Rows from block 3 of a small class-conditioned image diffusion model, named by matrix and row number. Rows with one number belong to one channel. Each number is 128 + 32 x the weight over its row's rms, rounded and kept within 0 to 255. All counts start at 0. Numbers have three digits each.
After each channel's rows are labels from the 100 images, of 14848 (inputs lightly noised), where the channel reaches its highest value: "strongest on" is what is common among them; "colour at peak" is the nearest of a few named colours to the mean colour under the peak. Only what is clearly more common there than usual is listed. The data: simulated fluorescence microscopy of cells.
# convs0: first 3x3 conv (model.enc.1.1.convs.0.weight, 192x192x3x3, each kernel summed), inputs 96-191
# convs1: second 3x3 conv (model.enc.1.1.convs.1.weight, 192x192x3x3, transposed, each kernel summed), outputs 96-191

convs0.19:143131131128144149143102187114091129090147115225107138134111107114157133133084103163124112154125067140062129130067089076112186140167134160152161155141231170123201074123167129125133070102112118145112146128132143161118099110106127091050096130220076111116105056135158125104082151166138111094
convs1.19:130124133167172133153084095126088105130142139171117152136117134171116186140114098156086126179127092095110104129119084135090115149138135157131094011075146139109122136147137101095162189101173162151145085047073078146113103071133102149138169135141114186073053089137201078138133133134133124153
strongest on: membrane rim; cyan stain
colour at peak: blue

convs0.151:104133129146163219137161086130173162116185209107123138102106112151198154121124129146147144129110178144191128108132138162080131183146113121158206124097132060177099121052105203158111096136109114138106147177109129117088077116095146081133098156112121124101120180194149114030145088098145147121
convs1.151:082105180174124146108114147159094147131090128058098132110122136141118140119176107146162112105103179120130093125122116128165082086106110100119090142140182125078076086092072079113082116125121132135074130200141117090156189158123119136124132136114111098187136086109163094095092111116089100133
strongest on: yellow stain; long thin cells; smooth cytoplasm
colour at peak: grey; brown

convs0.157:134131126107046255153112040141153135102133155197164107116130140156171152147113132152185102129117138136185110141148128078146116156167135120114183134181159196203148069136127111161151100114169114138143128143126128155165080131096115150140175110105174126168145161169138139128143130157157124078
convs1.157:133175150159143059086123158140105154109104163090117086155143113162147120154121148099153173142081130135077100138131119152163152134134102088019140159104186080132139062128122109101118182112103141193152089115085161143153102108124132094145101103162126105111143085108180130118111115088136099122
strongest on: few cells; cells: one or two; green stain; ring around the nucleus
colour at peak: blue

convs0.2:116109156143199137145096180158137132111141134087130211142132031091131111158154161143118171146157114135145165133142120175000115088133127072102092134096152000073115120144128100116138139130140127102115154147100115094156111167142135141121112149146121089086137092147093147178094113111095151100
convs1.2:105172179112122130103164135179135098138106116069126128087183119152141109152154156089151149091134128155121155164153111132138133133118084103102090132148133147113097136134118121117125129137152112093092149141036120154124167133122142122086083121133123090114128117112151028088062160133109118151
strongest on: green stain; out of focus; smooth cytoplasm; look: ring around the nucleus
colour at peak: green; cyan

convs0.63:119116159158151164107105180108149115111104133061143120115128207138090147147137149117139080097087136136174113116160105148134067124219122145082092122237115174165209156120152183123144164128144119130137133178200132140127174156132077122146099139068140099131138115105127043131140182128138111113
convs1.63:165130086131132137127116117126189101133101152087129119134087111137170108094128150094104118127120160104163179191210071129134084125122161091082132104092140136128078168134086092154177168141148127083107121244161084121109134124120083132141126164149136120104143123038142094117123090130193118110
strongest on: red stain; long thin cells
colour at peak: brown

convs0.140:108172135187045111097155116133099097200152131078153095160135126135118122127076132136155150137082211108189115100128084169203081140118097123150120125091096130157119119118156129085098122108186119079127145057146106147142138108134114184123141104102130119098152106059163153108141130081129126093
convs1.140:102183093084107091153158126135178149078138114085147114131110121123113143144113116097118183159147125171103158152140173044142092170124167094127121153114134124162141164119147146109172149173129118126116175120105081139137122138146140118141101083114113161127105133110116059132096137077121107135
strongest on: few cells; cells: one or two; vacuoles; yellow stain
colour at peak: purple; grey

convs0.24:090151123145109120137153122167147140134107143128144109117128139121117113133109109090126175103137083122090113125137124255114138173095159114174127153149151124201143100122111250125124103163133144146118078105128120112113120152037135000158094160116118128102136105142137098035112150134019216123
convs1.24:013136159135149144130138090073072127165137107136106112146113171123139159127135152136123137183125125121165163128160099145101111110114169144117134102127144149102131134106131046091096138120122147121125124129135077093128114124143124146102125151155118117105125132105163119043176145129135087148
strongest on: yellow stain; dim
colour at peak: brown

convs0.60:128123115117119111160128101106113115099114141194105114077139121113109139168181100115114197130140131140131117143147145103122166116079129110118203129082130082092047136115140109105125150079128142128104116088044144036080106104099127122151179086083137121134156120137104183111139137228109126124
convs1.60:138109132118173130113105152140109116131151129224087187137144141104129140148124153139128105144119156183148134069174155129096120125108142139066152174158136106124083155149151168137154110156151175137112126147145230122093109121088129130132136117135130206180122139163144148134182119150166135109
strongest on: ring around the nucleus; few cells; cells: one or two; out of focus
colour at peak: blue

convs0.42:123107100122148076136107146147077092132164077152125181122133099123136097129116112160151119112111136113130150121129178115120217145173113153141154110139107107102082111149005094101086121117069145188139128126161127161115090080088119120142145162113087098084122070193127116108077143159107124099
convs1.42:148144133128161105099107108148108090126136139121081116123139091191127159144116139119130129149162139078081146097145145152242119214124068103152102138104114188107129162136120140146138140113047144132090080105155104081130120128123144136097167125147109121083154094125105120098114159122116133151
strongest on: membrane rim; magenta stain
colour at peak: brown; blue

convs0.23:147140145153100109130067123105115099099118080164114103139115123104063155078141108163137120153097101107085108135155101100112136125101124160145089113092150068085134113118128112102126118133127137219125111190052098142156120105124116108084138112140074110123139136138152125146120111144137115089
convs1.23:135078130178153142078125104112114043060128124227109111108132127154165106107123023133112050119109127072117102146132142106116117111062162163134058035133121096058107142154123119082125128130115139166087059114146135111097105163062139092089163137108097161133114142097152129093077125161152062156
strongest on: ring around the nucleus
colour at peak: brown

convs0.173:122118109152150199117136105111123131137140138115145140114115169135114068121106146113153109127136105093158146152135132171125216173083138121083097088158127200000103164108087140187178121129125123135117108092198119151104108100141117076085109125142145130157117142155064105115104115159094153160
convs1.173:089112116081124100111039133138118138110101102134193093088115083124061078160135095109149102120128176116116080104107095117177121129094099125101111089103130111047103080152116076055145105109062137124084152180130151172152150072157133114081123188098106083135149124184103084110088125050151105135
strongest on: few cells; cells: one or two; yellow stain; membrane rim
colour at peak: brown

convs0.79:102120111089188148135141119103101116117140103120139138114106161142193142129166122106096040126142119133173181066099128145138095122147121135107104136200101177141156094090120141156112127127139087140136136100139131152075122138114104123071091152134176127138088181209149108131119183145126129145
convs1.79:141114149090100150164137148147145150093100061121126106123068129114109143107130107097158108087174118102134095116125139104082109092111135106135140108133123119107133052098104130121096120140093091126088162175107161121112158091119093113079074156164098117126061114084174116119104128176128134158
strongest on: ring around the nucleus; cyan stain; few cells; cells: one or two
colour at peak: blue

convs0.153:119128129156115056109149068126090100124183141092103127162139104096056164132140104120141141138131181167125110139121136150121104129218124119143119066074110163167124139141111180082133022120129131120121171081139155172129109145156157173131099118176181122146131142145145107130132078123183125099
convs1.153:107071119141166109104130153082122120085172122126140102084123157077120142120136082141127103062083120130000100104110214125117098094125099128145099095092124118124160079149157127067129219086097137105120149161098136123121112104057119114120149203091086178143108093065104132137133093130090121106
strongest on: green stain
colour at peak: blue

convs0.56:135142126099128054116135149117178140116084129166113145100127229127116154135163134148115143106156136127116141136128133142139202135126120134115180133136140184148161159142135105086126076126136122161126124137145118145126157129144100106215149130083112119111166121116125096149133191192119111114
convs1.56:159054114093129084143107137115077152168139044112127112153156106094112122158101085137163066110085029149108105143146134112152134111135140072128135060113141087148146072084150094164142183096105118106110141109180110158126177120197094101140098152127156136082140109090087159040093107125160060149
strongest on: red stain; few cells; cells: one or two; membrane rim
colour at peak: blue

convs0.171:138118171144114123131150139077058137122153076172128125121128177123125128139096118141075143094135000148175125094141122131125137134152137124180168142152121136179142134120122124115127118126135144122110129122120119123108119116149104084136128118122139108102146105120155165000132121127000158111
convs1.171:188139123148152127127112138000119126134113116118145096134129118154130131141168133162153138131143000147092133138145146148097129132135148134128124115128144122135119126136133116112137132138113137145152102133128125132137117132089145163124121146101091125123116143127116094232120128139000163125
strongest on: yellow stain; few cells; cells: one or two; ring around the nucleus
colour at peak: brown; grey

convs0.150:115116115101152184213135139116113115133132129105114193123126180118131072126113131137098132108133123124170148104091107183151202180086121097124108128162149120067100123122094117205132107121102131135128138182207159135104107113109118143118130168120151122113145139238137154151101177131137130123
convs1.150:117096135081141110144152153130100143088104129108123190113125117160088142109115067093123145130159139063120145086103107140224087128139102132135119134084135096129095075130095130142124149076008098101101136173195110119118084108116099110096112103148139145096096112094095111121103112131122094121
strongest on: few cells; cells: one or two; long thin cells; green stain
colour at peak: blue

convs0.71:120116114145115123143139146144128103101127119070124106104134174096097145108093108177126191135139129103197181160096113169128159126147160122137141068176084138107185105117134140115134096133122115111142110132119118100123138127138105088181103092111080074128166070110144091163115138203077114144
convs1.71:127176126078111139159150168146164167158134142077102122170090106091117173105112149082136167134095132125187113133150137123168090127159142112112128133127174123164043163118112086085104049162131094145084143211130091103106089093147060120148119129111122135088093142084152132069073061114162151127
strongest on: red stain; few cells; cells: one or two; ring around the nucleus
colour at peak: purple

convs0.144:155128143075125170113141097107136129139122134171122106085126149120154156123138141110144108148134185120177188127180131047146126142154119139085139126109020120080118124116118076137122123105134125098121108114110120120119054132192113210175109121023161092120107170100080150222125142102244053131
convs1.144:080113114142165128131097136116111115127146168108140119096181156148145148173110153142096128162143168135128126119108107164174124067135128155152130161117126131106149104110122128126098108142158136130123155133098111132129245137100113105167097139087083104129242079130124115124128118103118082080
strongest on: green stain; few cells; cells: one or two; ring around the nucleus
colour at peak: green

convs0.169:133125124187133226144113120151122097152161148084127090176115100123135089120050106128132081128138152122224136172149135146121112148180127122094138086172133098152116115133111185186123190159114173157114149233147124149127106098120130144000077148121105118109109063106111107098117040148142140215
convs1.169:118149154136127069128120160111168131085130141064090082063123133116141173118174073059122126115138135112101115143149061130189133096137117109079114132091124096160086133110044112088092121136082084166120147175159107102131127128073091088153105102152091093076124120048111135129050057085120116112
strongest on: yellow stain; long thin cells; fragmented nuclei
colour at peak: brown; grey

convs0.118:157128136118125096100149134071106148093141049135130132145127125133146103121125140154073135112128057128171131095161171087124126140126151106186135161129106089166097100168117130117092162141116149147121083140098099112106152155171102100135107105059098105132170085110131111140137126115033121148
convs1.118:107114113147148121104100127000098149167121135117119132148171106135112091108130120150134117149158000158099136117120125135115112102130118119096129135128137136123145111131111153100152126132121089082089070086139143135126128151130184162101109139162068117134114115140088152225135096142016103066
strongest on: yellow stain; few cells; cells: one or two
colour at peak: brown; grey

convs0.6:125152139147124123121203140136147177106102097164096160168109169137182188136132137191139111165127155151081131065136126148124187141154165146072166124158142086125153104088162146096104138118078085158142119119109157099117109133120077170174188081152153096106105160143109091076133117129158072093
convs1.6:157133107096119088128102058117155102101086148114136129120169124141157131107157151133120134161127102164154148138127126161114128138080113128141053074088140081117127128140046129139116144086095139122072155085125081187142150118105141116110100076089148201145137104118171051102132090122122136176
strongest on: membrane rim; green stain
colour at peak: blue

convs0.141:095183123135098148132155164153127127127160148209105143124115107131111119094133147114107144088123135127190141072127102121135131173158114121145151129135000096179134082125134177171119104120132121107094127148110142104123093097168123174099073135042156117080102110128148107120139116140145109124
convs1.141:072162146090109123096164083124083111129076149160107192100113094080114112140082120132128111156160147117063156124132076129153183159064084106119129101136082115122139113103143121076020100138132112138142117102123150145136066083104153121073133129108148132135046196134045127097138150155126115134
strongest on: ring around the nucleus; cyan stain; few cells; cells: one or two
colour at peak: cyan

convs0.167:135128075163104137095079097114090057108143135125130095084121116094082111087080119110121125074189111119151090134152077119117114095099117129144153202131137105109143114111114152055169116111128109072137117155111099097120131101107108098098139151131061126094136122065148125119121099180112138100
convs1.167:140069126127105127155143182115141125140130124120140132125144091119107051146151084159174123135128143104097112129109132071128126129125113191181118070133135132067150142095094105023134106124075148162083106122173107118131058172109118127082156170143058112105142178231136137085114098157153102083
strongest on: membrane rim; magenta stain
colour at peak: brown

convs0.62:145127138133109101092151236151147124128145102088134153132131125085103158066106141105149149130139113113108154106139101171137104155112117100157123117131124115183144147082126148100146118115126129104115129138158131157161127131141118138212154085107105136110150076126152081186135143125130119090
convs1.62:122091120187166106163115151119163140160114128106125128145175161102152144169083117189148153085076125173065096129118116091119077115183165126174086104134155114130140124086101122125110168093145148144070131174152111094120103063101147109117133206153101163100106147085122151115094106101111175102
strongest on: few cells; cells: one or two; membrane rim
colour at peak: blue